A small model that predicts nearness at each pixel, trained from scratch.
Model: activation relu, widths [80, 160, 320].
Training: 7200 steps, batches of 128.
Rows from block 2 of a small model that predicts nearness at each pixel, named by matrix and row number. Rows with one number belong to one channel. Each number is 500 + 40 x the weight over its row's rms, rounded and kept within 0 to 999. All counts start at 0. Numbers have three digits each.
After each channel's rows are labels from the 100 images, of 14976, where the channel reaches its highest value: "patch colour" is the nearest of a few named colours to the mean colour under the peak. Only what is clearly more common there than usual is listed. The data: rendered roads seen from a driver's seat, with toy cars, trees and houses. In brackets: how many of the 100.
# convs0: first 3x3 conv (model.blocks.2.convs.0.weight, 80x80x3x3, each kernel summed), inputs 0-79
# convs1: second 3x3 conv (model.blocks.2.convs.1.weight, 80x80x3x3, transposed, each kernel summed), outputs 0-79

convs0.45:411580503463477478562517469540524490526518578499511469491483502461515495454471553431500493512561499479502447528504457487507495509518575496456610497473533491499559480564471482414498557451479425421505497521544511467460491474459468543430513530
convs1.45:571465511475530530491399547494571471463488478517560530561558495430463493526497530467452524483476555497491555465471475545536505483499491483456426553519499507519572529501594488533517516536506463528538462477440488557506512562518555553568562467
patch colour: brown (69)

convs0.47:521594481497502476451469508407468444518539503514501472527479499424460470498487557495568484492472511501571530513508569428545490476492591528526454490410528471547539526468556508487525481513495500551502468512541499566467457440453547484509461417
convs1.47:490429492482519482516502450603492486519504483543520466509459536513628484490515472537485522470476493467488528457501485572499510471502451512537555504558546510469550516551404552413504473475580463525472403473475486516541464490546506553504467499
patch colour: grey (43)

convs0.39:431475491506501498430506424533557480464559462469528519590420503499532507504454528525500454430515464545540529489470448460509528524554483485480496536470603501503424491467553553415526523520512500536465426503553530497525510467533517562453491524
convs1.39:501499546460507533509477496485514540520504522526474471460498502586567460555553533470511603539524586483496568525496532527475544537462494608537455478484435501560542562466513467528507504535468532477504492578531488478431505563503505426549519512
patch colour: pink (25)

convs0.36:485556500495518486543510524496480447464489443488447509523590504467493515528487459525499495592571534486544551478513509534500474498488496522510482506488524558481415473394535453440408450563530499516491465495505497574470486485592527532525427444
convs1.36:506537452507486514433496519503536534446550455494587566502524519490521492510545549491527490459413527496490501539530507513526501498501580500547565506497506491589554497529430535548574453494496529529483447463490455451554507533453509499590604504
patch colour: white (56)

convs0.54:482471512459537470524469367515533473488466450462514530471507556523582347574538460537485454481560506437510549538485514512484475481497480533484523450530512570478510507542498531523435551490532504455493517516514567507473489473494489492479480549
convs1.54:501505477478388471542483410463492534500587512516490444549536567433518477448489497420493481498454492551550509459489467550460506475508461490475526504554534461570472479438497492500507433506509538436406511501491429511509492508522538524526473434
patch colour: grey (53)

convs0.8:489581463461461494542474480475494530532410482426540509625416587451510479566483567494509520508459504545473555531471477501497456483540563475516506520490479444495505476461487469446513510510475508502462513544575507519523496441503561539526449468
convs1.8:470483459509513443519526561561522496520495506478426499426481488473486509488470488493506493480514531555570486542581502448541483545432408489438531576531494570487486505542516553555485482477485433432499513441472408502471444517510490458547486559
patch colour: grey (53)

convs0.22:557509523452458487535513459509504415542468549534528519417466528475484487524461555457450503521360455592479501472565469566442521513471524485481496509493543546510511477534524463491458582475516543494478541522532491506491512505456490565493428528
convs1.22:514549524469478570508519529575504533469527590509481497489481456534538491495517512494500485529379573504466505455473512483483532470561548566528471501475452476513423392487517541524520543426460496467464522531506533464580468466468493483473560464
patch colour: green (41)

convs0.4:469438536458567522489548489496539484578570561457491499486470539528497575438561514441581491405518498492495489503528525527499522492453471542475471491511545452550510492446518516445516454529452442480514464465450428476496600539509513490491491448
convs1.4:553549532481468538509471489521528466445489531564439502504535466537414471461443503535480532558553488516445486476453466493550494461522434434530518463531483511511435539531492463475533488511538561502557488423569558530457420523483592485522482476
patch colour: white (25)

convs0.46:515500576472511473489449492483553547523466501551538493543583489491519463489477464462513463525559501526481496527440412492516548545489549565501505393523516493499451566591454478453504441451458439438489495511508491530446580478455492538491498485
convs1.46:567552485457541543516460495487569478505518551484522452429421507484472524571513517525528528543447571427552511495511513520498466514480498477573507544508536531481549436410520503516521528575516567491573456521534525454483511449544555514462546506
patch colour: white (36); pink (26)

convs0.28:420434496500452392531538580520454500545516535506515522499516564410551561492553561492462501488495501536526491488482487505479412540466507494541472540460567476479492569429486529457490475513471502425427536531514461482511507468496492548533483535
convs1.28:523545490516399510458517494458492561505540499436492450556452477575519457536470432426486490477567484473553492483546440458502482526581440455438416504487492461481500511459446524468469470532558509448476503469526517498433494491533458497444484469
patch colour: red (39)

convs0.60:536488533517519510509584455495491464506501524534501526524488526411531488507458464497527480473505473543412492503472418515521576502531532371585443454524429434509489549515492486508524517521553492479438491521503552450439483500531529512536424515
convs1.60:509512546497475550551507503528538477473528512545538522487469533508581531513501555448489478551427471536539527463495462532501551546491465599509592512478566538536499499493542484463465490450464521516528458518611532546515584469565565490453506481
patch colour: black (31)

convs0.18:563487506495496531459526495467542478581486465486562539438499507434430536494535476386532526519503444542473481460417538473471544515499575449547499405476499507513515507571501513484530501463493533456513469533512477507465533490468540556561575472
convs1.18:494551470533469494590433515536469534479445517548553564479484493591527510525527514554492548524566543496524486492573532541514503509486512547545470518454538544541481491446519476567504471593491526579490525495507481520551559541467510455580556502
patch colour: yellow (69)

convs0.23:521442501486517451495475460423498498559562470446521495459559512512527437483511482482546498520580493376477486558532513493492454494512453514526588456495446550558586495510465555490473455510536476516533426520482513511529447559523563501486493506
convs1.23:488491471533515488464468439555471440484455498444450405474456525477473494493523466520452449439455519564469481449468530470456479475451479452399469522494498483517412435504521511492498518445446485468403539451447496507487432464510466491462473509
patch colour: red (63)

convs0.15:416494432446527469472599610512575410501507512520531534546516497524456526565485542463415503482434550475472543504526431461513441492509487510496501456503517454544520466470541465457499525514521466488521477544564486511501514508551512519471554491
convs1.15:527477544546487532555547458427457508486470519538453481445499493506615533443532555469523471567556436537451501472474412453507527533513461442469541519491485448436592472522521488458471503542472478490515506505440537444459492489494486542510465537
patch colour: brown (62)

convs0.24:520495501517509458486399491554494594500490521492487518447460519479404488445465463441535534483501432500627538502485537545525476551453473511533501519495471567544439538555536527441504477498498480527511478509540500497549556446488489559442467491
convs1.24:532485520492517577534457545462470494536464516480574510500516481503477508500545543492533554482480526513443509481544547473466550513521536490476533524453506492478501575485576491603521515485497568459515534517535560540431549617611498479539478475
patch colour: orange (27); yellow (25)

convs0.79:457443523489504529507533548469531474431460444527528482454400468456571545545453551515478483528457537500445523501508501514440562543506543568492494474539474463529496415535553448440514559440544506539474490517540519461497549498533448556545505467
convs1.79:495488444488502483505529502568487487523477499541469455428542498468485411491508501549521511516470545465502518458486576463458506473537534473447529498520510520476456519533494600568542569558461492502536567542526573513611470492582568525492498499
patch colour: white (35)

convs0.13:426467523528458446495437523530502516467448539553426472564411536457523369555520474498539508464522478551574503474542524481456526528556504503510539488497460499470522467554506478493537535474497515418481501543522504516523487420571492501522533510
convs1.13:548488471549543481531493500445506479542466536496519504533490484540448460511406539478508554564522517436444468577480480537558410471468496545469475474581456529541521522482487512506447459575488426551506494536498495450443490541429533542461474527
patch colour: black (72)

convs0.68:480530538418439498531466456482552444495482614478474538546461442498436529537413523463477544533411515565518484453462410508553476521534465528557486497527517528490504555456506436492508530445532498528535459509529536498491552507518481528490471509
convs1.68:476454505487440501496544462526477505529508437505533467558536468516551480478530570491503535532365498465538490475467454522444543414473504514460502493403510517479408432500498439520475465474455505472453515474457442465476473459508491464485487431
patch colour: grey (53)

convs0.72:536498595508452515540539470467558507544522521495476485552478472509576473525571473560561524445470555538461481485517419513451589493477433471429521455494498433467542509519536479508558522514473463538538433468455513501481462491482443482551459509
convs1.72:495513463463547526463511492450502485495472528580485532437490492465416500459491504511481426530542446452504512561528578525522471446517596543556589527610467528497481480505521579528559525504471511473471468521514480442540525530523548482494522525
patch colour: green (47)

convs0.6:542463490501511487484565484495504515574467502433458459559472441482515537596481497490553461520523541451511471472494480451475486537448508529452488517483602618509497522525477481466495548451491503509440513544532500507413566556510498503443471433
convs1.6:524426538560441481503479454514459482400530503417521499544521560458523498458469528485521528502470498404512526498496508569501501513498431508503546522482465432484502502495541535468511557401473460542434586490468486488452487548499463504495516580
patch colour: black (48)

convs0.9:482477537515517565494498468519466459549581514493540537531511524547509439493399459485510559490429550521462481470496526511549570495512509452461546501548500560487506452548487479490500495554526492446461555472461459467526435597439508493435435545
convs1.9:458484429516479431441570484524489507516528485488517468522476457498507545493548550506478487504544436480499508457439500494444437496501487449532494461499478476486542500431437491423488476426544436529485450479523541512509472367566420479488472535
patch colour: black (33)

convs0.25:489442554478559541538528514479519489492526496525595475476460524522555491511537525462475445493453473486442513457442490487561502539469452504501431496514560447515460463573507495458562450600494462484470456505518543519450472504462489558536570413
convs1.25:455527506522496542503511489554530546497579501487554566460582461440467548536500480514462451554547494487562524520509563543446493441556492487495489470529496480520564539464509538457485423475563462556462426495549542490592509498533500521522437526
patch colour: white (59); pink (35)

convs0.59:515494590516458537446515460470413364559506539536561530539487497490538482494519569486525445534552465501428441564528486512512472488507461507432465524489610472501529496489419508517522516518520438499527462524513515501479467481498504518512459493
convs1.59:501497455509545520539514491541493488423465516486513482514464515448527573459427469454495466421484527498457590464501514496492583476592537488489508505530441460491521526483599518470468483439534581584537508491525514538555551506519442536492508473
patch colour: orange (25)

convs0.2:595460429505456459502481474549485439554472590483486541468498560623470557508531457510471532524495498463453489518473507469560590468481473502518542501516463530499485514524562516448485517498470437409548514481511530496494501490463534472497533438
convs1.2:454483571524527536459530510530470523510580437474492548471480454380500482546498519497509487463531508540564516513490485585474457503543546548539464478434500498505526509540458502479527584505462577583471490493500432529496461506520489474570452558
patch colour: white (73)

convs0.27:522554485553478495509543480434447478600472494552498439551474599538497447508501509468484512542489519607484487482470486579451524529495440484508526468559455466455497555540505440548581485469451450442476524513509503536547477491492521472514464501
convs1.27:487514517466494482445510464457465553426472465465462499472471492501441528484518420517495519478451459376481492517486499472489426496468490446441492465456550495507494447429396515498429446499534496497461501448416441468470464501470463465461482498
patch colour: yellow (49)

convs0.33:479488560543497472481420538527512503545525544478461446565432490508497453505492544487505511531465436561528496636536434511502522470545488527426469515504532516536475457504479564501514501518499452419492491507507512529490500389547563506532445513
convs1.33:511503417556527439512543523549514543507552456477515534506513547439516487485505441500507448419560541501545464490512544463491471478458510469565538460544570519464540523549530499488518522559520461502532520545449419429551516483390452495486520527
patch colour: green (26)

convs0.17:472545537457534473475585388538482492512549595442509489442498466454500499482464545487492494475424468529593496464476472495471509471423516472478516543522489513526500473513517583466456548472575561497483514527550518513432524527493561505481481463
convs1.17:492501566417491526496407446492560504478500470504506471420530536598513507525538512445469476553401554473401466528541504508508530518505496453529447530498554443457440522470525458516491541518449497480543574489562512504526522531495522492506515484
patch colour: grey (77)

convs0.55:439488514528430546522484458499449484517515545490504495543480523452551499487466585542355448552517520456499488509470484530511450446535502550452474543480553449487539512472435569508530478562511513524496487475490484591499492494467540577510461463
convs1.55:516539452501531459472519517529568451496446501523498525454507468492478525492497476489529576419451517598469512540530465501466510522420512441506550471508488504521478519519610471545488476413450514484497591528563532440454539482478464500433471497
patch colour: grey (44)

convs0.21:529471487571463460514483521519559484517513446539523443514511570563506500574479537441529413523525469504522421519484524519499545525526494478483527557419528477560468498479457515496444444450506478434472490479452585498492499495610494490512562458
convs1.21:447524483450562480474506445481495488542523478544467449499487452420473387468488458542420500456442532467513480495480485439447459435484499473469544419555486519483480490513438433515544493583493456555485503533511530481514446469451486516448477479
patch colour: pink (31)

convs0.31:577465475518514466489462467568526418535538462508516502462509574459496563565562482462447446509449463456519486543472494494501483494451497592435491477515588520443473460475548509505568478493473464450508503495517570513427474500535510520514480571
convs1.31:474541496512524512542520486444439507580500546428530507498530470448572457541469458497523483490577545467535515499499479493490511522479481454539538543514435494579586523469497525437436592481501511540491519537462475543503488473427505479512394546
patch colour: green (48)

convs0.16:466431473504549495446510539557517507470511473436516482451499508447535586479476519489575481471496546513572458492533528559592523464528452557516427508494491536483521555480529466461493475602438482423512448512504510519524517433523476519441533493
convs1.16:497510521535494511544537514468480550518497528528516427471566494573466427493513503466473524507564437587419434551508466526450502505531569470539458521573518449503528521480483491502501555443563486517524515517516402507538484506392478474509478513
patch colour: red (26)

convs0.37:510504517510505469454489445492488446550519514538472494582477502416515481567555509423500480522544494517509520479470471524552486587501491563553431469504526460475510464457517493399531524531469497427494495484508546490499561375558487545537519486
convs1.37:475508453498403454589567503496537530466537484469439496493449463582527485445537522471442517520495479506608489476513409480483484475531459477442422456477487448489519493536440500485519451479484499493467479502516482521512410415508520486479471493
patch colour: white (32)

convs0.19:461450490496447515510523452480469496437569619450486452516546493510508562505486512473524497547415549416491536488532526488491482590468484483484539522496565512486544550469482484541510524411490523454496525476539539485429442566558486521471499493
convs1.19:501488455455533492510455534477467519492515426487467534483516525508501500454509417477523550437543472452413451462485490412484461421433487499466535427498463488476474485502469460485486466487445522439521496465443468475415525555392483481483484540
patch colour: brown (67); black (32)

convs0.41:505483519538479429526529473434489448523458618483489452556515505491532508434518551546458527524475534476464510528408431487513457481496494486512548490456479434459538518434434476496510523483517523433580585497453499537478505572527518517510546494
convs1.41:523500550398509509503519474484498462564601526549510561551494500532558487455485531456549531513521465553519489469471490557571496498480487407543546519534509581531516486519493467523520518500517563512501492486568527441485568430501521567468454448
patch colour: grey (56)